config.yaml
arch: "mobilenet_v2"
train_examples: 26041
input: "waveform_16khz"
norm: "groupnorm"
optimizer: "adamw"
eps: 1e-10
batch_size: 128
warmup_steps: 360
Rows from block 7 of a small multi-label audio tagger, named by matrix and row number. Rows with one number belong to one channel. Each number is 128 + 32 x the weight over its row's rms, rounded and kept within 0 to 255. All counts start at 0. Numbers have three digits each. After the name is the row's rms in percent of the matrix's.
Before each channel's rows are labels from the 100 clips, of 14976, where the channel reaches its highest value: "loudest band" is the band of the loudest frequency at the time of the peak. Only what is clearly more common there than usual is listed. The data: short pieces for a synthesised band: melody, chords, bass and drums. In brackets: how many of the 100.
# convs0: expand pointwise conv (model.blocks.7.convs.0.weight, 640x160x1), inputs 0-53
# convs1: depthwise width-3 conv (model.blocks.7.convs.1.weight, 640x1x3), a 3 kernel
# convs2: project pointwise conv (model.blocks.7.convs.2.weight, 160x640x1, transposed), outputs 0-53

loudest band: 1000 to 2000 Hz (31)
convs0.372 105:149136145096164153196114184119146137140127168103170159178155129135136110115122116092121127168192200131175144123127086081103180068092131086102126117128113164197108
convs1.372 102:089107094
convs2.372 171:152173127151149136140097102161124178181167064186100126139125188136115131130156150178116125120108079186070113148117154175138084168141164172164131145179122083100147

loudest band: 1000 to 2000 Hz (39)
convs0.95 086:104094081135189151081176108085120133121090077133139109165121145084148163143102094174183136080102133111122149079143139125198139114114152129094139167144107076114114
convs1.95 116:150087097
convs2.95 100:101110127094151185133153169141116160159130171177176175151125131166081170136068109106160152070201110130093154128080115101127148127122095137143131143097132128100115

loudest band: 250 to 500 Hz (58); 500 to 1000 Hz (41)
convs0.83 083:127118097145222176169167176102120138135123081129165097208121141062181162132104134200193107124098166131146166101136137101189138126120127140130161161153142112112164
convs1.83 089:143172159
convs2.83 110:129126096153142116071087155091084102103132097093099071101103105132184148173163186170158174187137107163126139095189145166143134155186172142145122107134137126152093

loudest band: 1000 to 2000 Hz (33)
convs0.153 083:102104092122226183126222149092155150134139092129165109197162142062179151141126113163188083112130184099162158122138157086176127116127120121105154127135113116092150
convs1.153 045:155175139
convs2.153 048:154117152136137098179085154124111110122110082128126156184109065118168135098140175207186134148106061136166089097176141147158166100118159101108136152185151078182129

loudest band: 4000 to 8000 Hz (26)
convs0.325 099:100140144072109080117074088130157088098115158086122133125157145150114093121100108079130118125192139129152107125061045119129169072104139094089090151157135148178102
convs1.325 094:094097098
convs2.325 137:135152159149146115145081141150103158120136122111118152174117132186069127129109205087124101153125128142121134157140091153109127118103097097142113131175103103127129

loudest band: 1000 to 2000 Hz (38)
convs0.124 105:082121089102168103160130138097171141116112095083169100180132145120152114136087105122150107193101182115170168148117094101153161100130163084091122130113100116152158
convs1.124 134:178132152
convs2.124 130:092125135098143091125130157156160166090121152155148161131151091183123134148115133118159120126118127121138106192148118096179161107083150116140099129163088165163136

loudest band: 2000 to 4000 Hz (29)
convs0.52 084:115145086184175179141212159171126171153135134152118080173163138165152130172164163117159100127163145108138164095114116103143125125145168117103150104090089134124126
convs1.52 079:172113159
convs2.52 083:107134138069074150094152133102123112164122103143114175110123111067169167133126142103138108150164113111124107225093163112166161135184104134135196198147106118158116

loudest band: 1000 to 2000 Hz (34)
convs0.380 101:142134145118144166183120176128125145166135188120171146159139144157120147128103123078108140147184204151152135145098109119137163105138138104131144119121129202185118
convs1.380 049:084104106
convs2.380 187:109146110117130117119104117146103148159159067141090119153143192142113118124133134182112128139111101204066135126086163154138085152118196167160148120160116105095168

loudest band: 4000 to 8000 Hz (35)
convs0.72 061:131103140140040104100113113079109113093121100038084108123133120138108132115173183133107112167075132115134087144157188180108090160173157135152147105079150064094175
convs1.72 083:098174129
convs2.72 106:150097118174098133146147113139105104118112120136092128114121122098097164117166132075140113130137085121141170134148153127089112148138143136113095141143138071108126

loudest band: 500 to 1000 Hz (42)
convs0.316 100:091109104126207151133114170183105165150123100139130105174121139120164116118101194185137157116115104143097152082140099113149150120105136110104116183172131107119105
convs1.316 098:108101172
convs2.316 140:091119079094143177078110172142093184084089112096103063160131124107205138174066136156097163153114118124116140126131133172125154104122158083135130148133096137069100

loudest band: 1000 to 2000 Hz (29)
convs0.44 102:164139168149159124176127164190157146156153172135185182163128128160119153112111173153173156174138118149156142087120124146079102097134144102124074087075142115145136
convs1.44 075:173149104
convs2.44 142:047090099095108118152069136172074102100065169140103100184089151191094138169083167064115183080129118163099131131101140122122158176141193124162104159154164148118141

loudest band: 1000 to 2000 Hz (47)
convs0.129 092:132141112124148151167192098100139122168108102116166118150117170105176164121070113104130144115106160124099189170109090084120136132175116136129144164110121128136132
convs1.129 082:181113122
convs2.129 117:109188159113063107150156087080126136161156158143113103074142168138152099121113069107093114090147200150130144140074077120104071119074113147124132152119089159139115

loudest band: 500 to 1000 Hz (42)
convs0.511 085:121128119098091124147142145149091115143166111080077086107150111123167121133158149168065107165213165139155072103144168073129094157118104148137151100163166141114144
convs1.511 144:163157160
convs2.511 131:108112108113129117096110124123131156122121144108165132140088076134124095100127130113119101180111136081149119133181125176133125133126085112152119085123112167118174

loudest band: 4000 to 8000 Hz (30)
convs0.348 112:156124127110111095133067129101132123108106116080156133099135115139082079057092081119127114126156149127145121071094071099109159079091151084088124147124113132171087
convs1.348 216:099094095
convs2.348 166:153166125127147163149066096127093201190120115195109133085081171153110154110126138099101142115096099189068131176116088169114105146122171148149124179143087094124096

loudest band: 4000 to 8000 Hz (25)
convs0.279 086:148116146109177150174089170169072141171134130116141098160097094105172140123083211215150168150105072143106098091159142110095128126135122110131114134138148152089115
convs1.279 049:106078120
convs2.279 145:092156094114104124087117147099071133075097080084099070141125094138165124115066150150104151166054139143114162110131109179090136095128163096151136120118067152109116

loudest band: 1000 to 2000 Hz (36)
convs0.350 097:165102142121129149164111157128123122121120174100138109137146152147116116110104106076090109168179212125175130096126089108142156086119114087109125105145128166160117
convs1.350 121:095097095
convs2.350 141:130145129143129129124101105166104181183169083150087116134121209157089135123151128178090118108094113200066141169122163155160091180140179192180123140178133107117171

loudest band: 1000 to 2000 Hz (28)
convs0.344 092:165088122103141132144094147122147120100093148068117140162140144136113105121111133093098107193160188111186111102123096114147196081117154068092124133149116126186121
convs1.344 104:095094099
convs2.344 138:152151113150126123175136147117175151173156074222131153127120189087097116094150070101107112145089114129091088205125143170155111136138130151152184176179121093137156

loudest band: 500 to 1000 Hz (64)
convs0.71 110:131110093130173159124144116120117126107120094111076076112090103095167136146165171166152141144100089113129051104184193121171127153149138149132164129183104094165117
convs1.71 083:178118107
convs2.71 138:109109097111125122126153193152139115159159118107142128141140052087159114096140119205155093109172119099182076063194172068132142132134098123146166121172145151124150

loudest band: 1000 to 2000 Hz (35)
convs0.385 094:157140134084181136145103155126146123113144171093178155156148123144146111131116131101150114214172188136181134131123108097120167073090130091100102112148125163188118
convs1.385 058:088097105
convs2.385 143:138153150132146113176096136157147165166131089179118161163110181132080101107161123125119107120077077168081098210121137156140107149125176144143120160177135088110142

loudest band: 2000 to 4000 Hz (34)
convs0.22 079:156148110170157193177207104142168165118124144152053085133185143144155165172158175128135124121171125106140113143117164122186127152173128130120163090158099106137109
convs1.22 084:130183127
convs2.22 126:105146099075131116145169109083150158136137126126131106149119144082159144144120118142167115089112122103104100174086162133193102137118102151138151149122134114139135

loudest band: 1000 to 2000 Hz (43)
convs0.104 097:152094126178149172151186148143174110105101099120131115193108118098088133146136101139095098113095100087167081137173136099159114106168098101128135140106136086086154
convs1.104 114:093120171
convs2.104 138:162148144112126119091139116080104145133146169152119148100090189124164118143096081100123127135110135167088158104042143088112091107074083159088101048091127120092072

loudest band: 4000 to 8000 Hz (32)
convs0.507 070:147132157136134116141171098135155076130178160099094105094195144113114094103165101165119089143141179091144129128106132122096097114094098140122126062176161142117138
convs1.507 130:164159157
convs2.507 124:095065046126130132083109161128098150122096129120160107131073163147099101128104137139107099142109109075132094097092147149127126151138130101121095070092082104087130

loudest band: 4000 to 8000 Hz (25)
convs0.264 112:117122098125189168121097155164071166154115105141140109159104151135170145144085185184142176145138101157081158081115104134130149114101136120104115166142122117106095
convs1.264 016:172155108
convs2.264 071:135148117156114146121126142053123145164090096178116124135114129080196120130051139162140190122076137164084158108149128119080183093126156108100137123134099168149116

loudest band: 2000 to 4000 Hz (26); 1000 to 2000 Hz (26)
convs0.64 089:220104145160116145182159134147173133143141125159111187117189139141106158096156125154127150090155122098141125072083132136137072113153082095111143110156108087100104
convs1.64 083:133124183
convs2.64 150:140143118098145107122132165168078071090087126065073102167132160147130119132051149085143130097140139148107093095125146060140155148093100132140124126193113110079114

loudest band: 2000 to 4000 Hz (27)
convs0.598 105:128123129176184182193179144163153116145118179145177150169112134087103127137147138076127104147161154075141126149103151094082105144155101147172123158110159145129173
convs1.598 151:150089095
convs2.598 150:204124166182119117131155135158139073101160105138146171113137160146088140110136117094147142108142113147129148072071147075115077154140131127165148106157123083201162

loudest band: 500 to 1000 Hz (43)
convs0.308 095:117109107125210177132110152181081164149117113135137107172105163121156154142084178193153173140137091152080149093117115128139156114115129116103108173149134111102108
convs1.308 069:172141159
convs2.308 080:097147206120092081153127170101130103113062164091095145156139149146167087109101155119144169214095174127141134126125162140097192098072129069074110121199139160219095

loudest band: 4000 to 8000 Hz (71)
convs0.159 094:084093101129210175100182116112178123088135095099161132150148142082106122132121104147195094167137175102156134161142151161182142099122103121117125127122142091124152
convs1.159 107:175152111
convs2.159 159:137119093098125133141101087086135128140115060100108111096107110134156143078127146194120133129110088110142135115177114130135120101107118091108150138128066073128104

loudest band: 2000 to 4000 Hz (30)
convs0.7 083:127118082188142165129194119147115167137115101147084074166148131149132151180154189111156122122146135102123120134137162112179121150181171132134171134136090129133129
convs1.7 073:183133134
convs2.7 115:142139102123085149088174096092195118161171114158121125124175162109149115108141078104124105121187173093142186164104100110133099072145117129132143093075057124121146

loudest band: 2000 to 4000 Hz (40); 1000 to 2000 Hz (25)
convs0.596 088:135096139120136169151147103155131132129148154169163157106132112104103202151122132137110164147167085129103109205088157219208104145166119172151157187122144104119136
convs1.596 171:162150166
convs2.596 157:153175159105096091100103144157110103102141110136090145157170138137131102099136178101110090142103152143115120142101130123167136113052161168139102158237150164169183

loudest band: 1000 to 2000 Hz (28)
convs0.606 077:158106159154121092124134103136159097146110171067144154089137174165099172155133142097190166204126088142097138130120149111144161170194120131117112134176162125158141
convs1.606 098:092086126
convs2.606 111:168113151131123135159087129100139133133130075107156171171102114137119155090097213119193156183146111118128144112146116139125124100143127082114151174174089119174102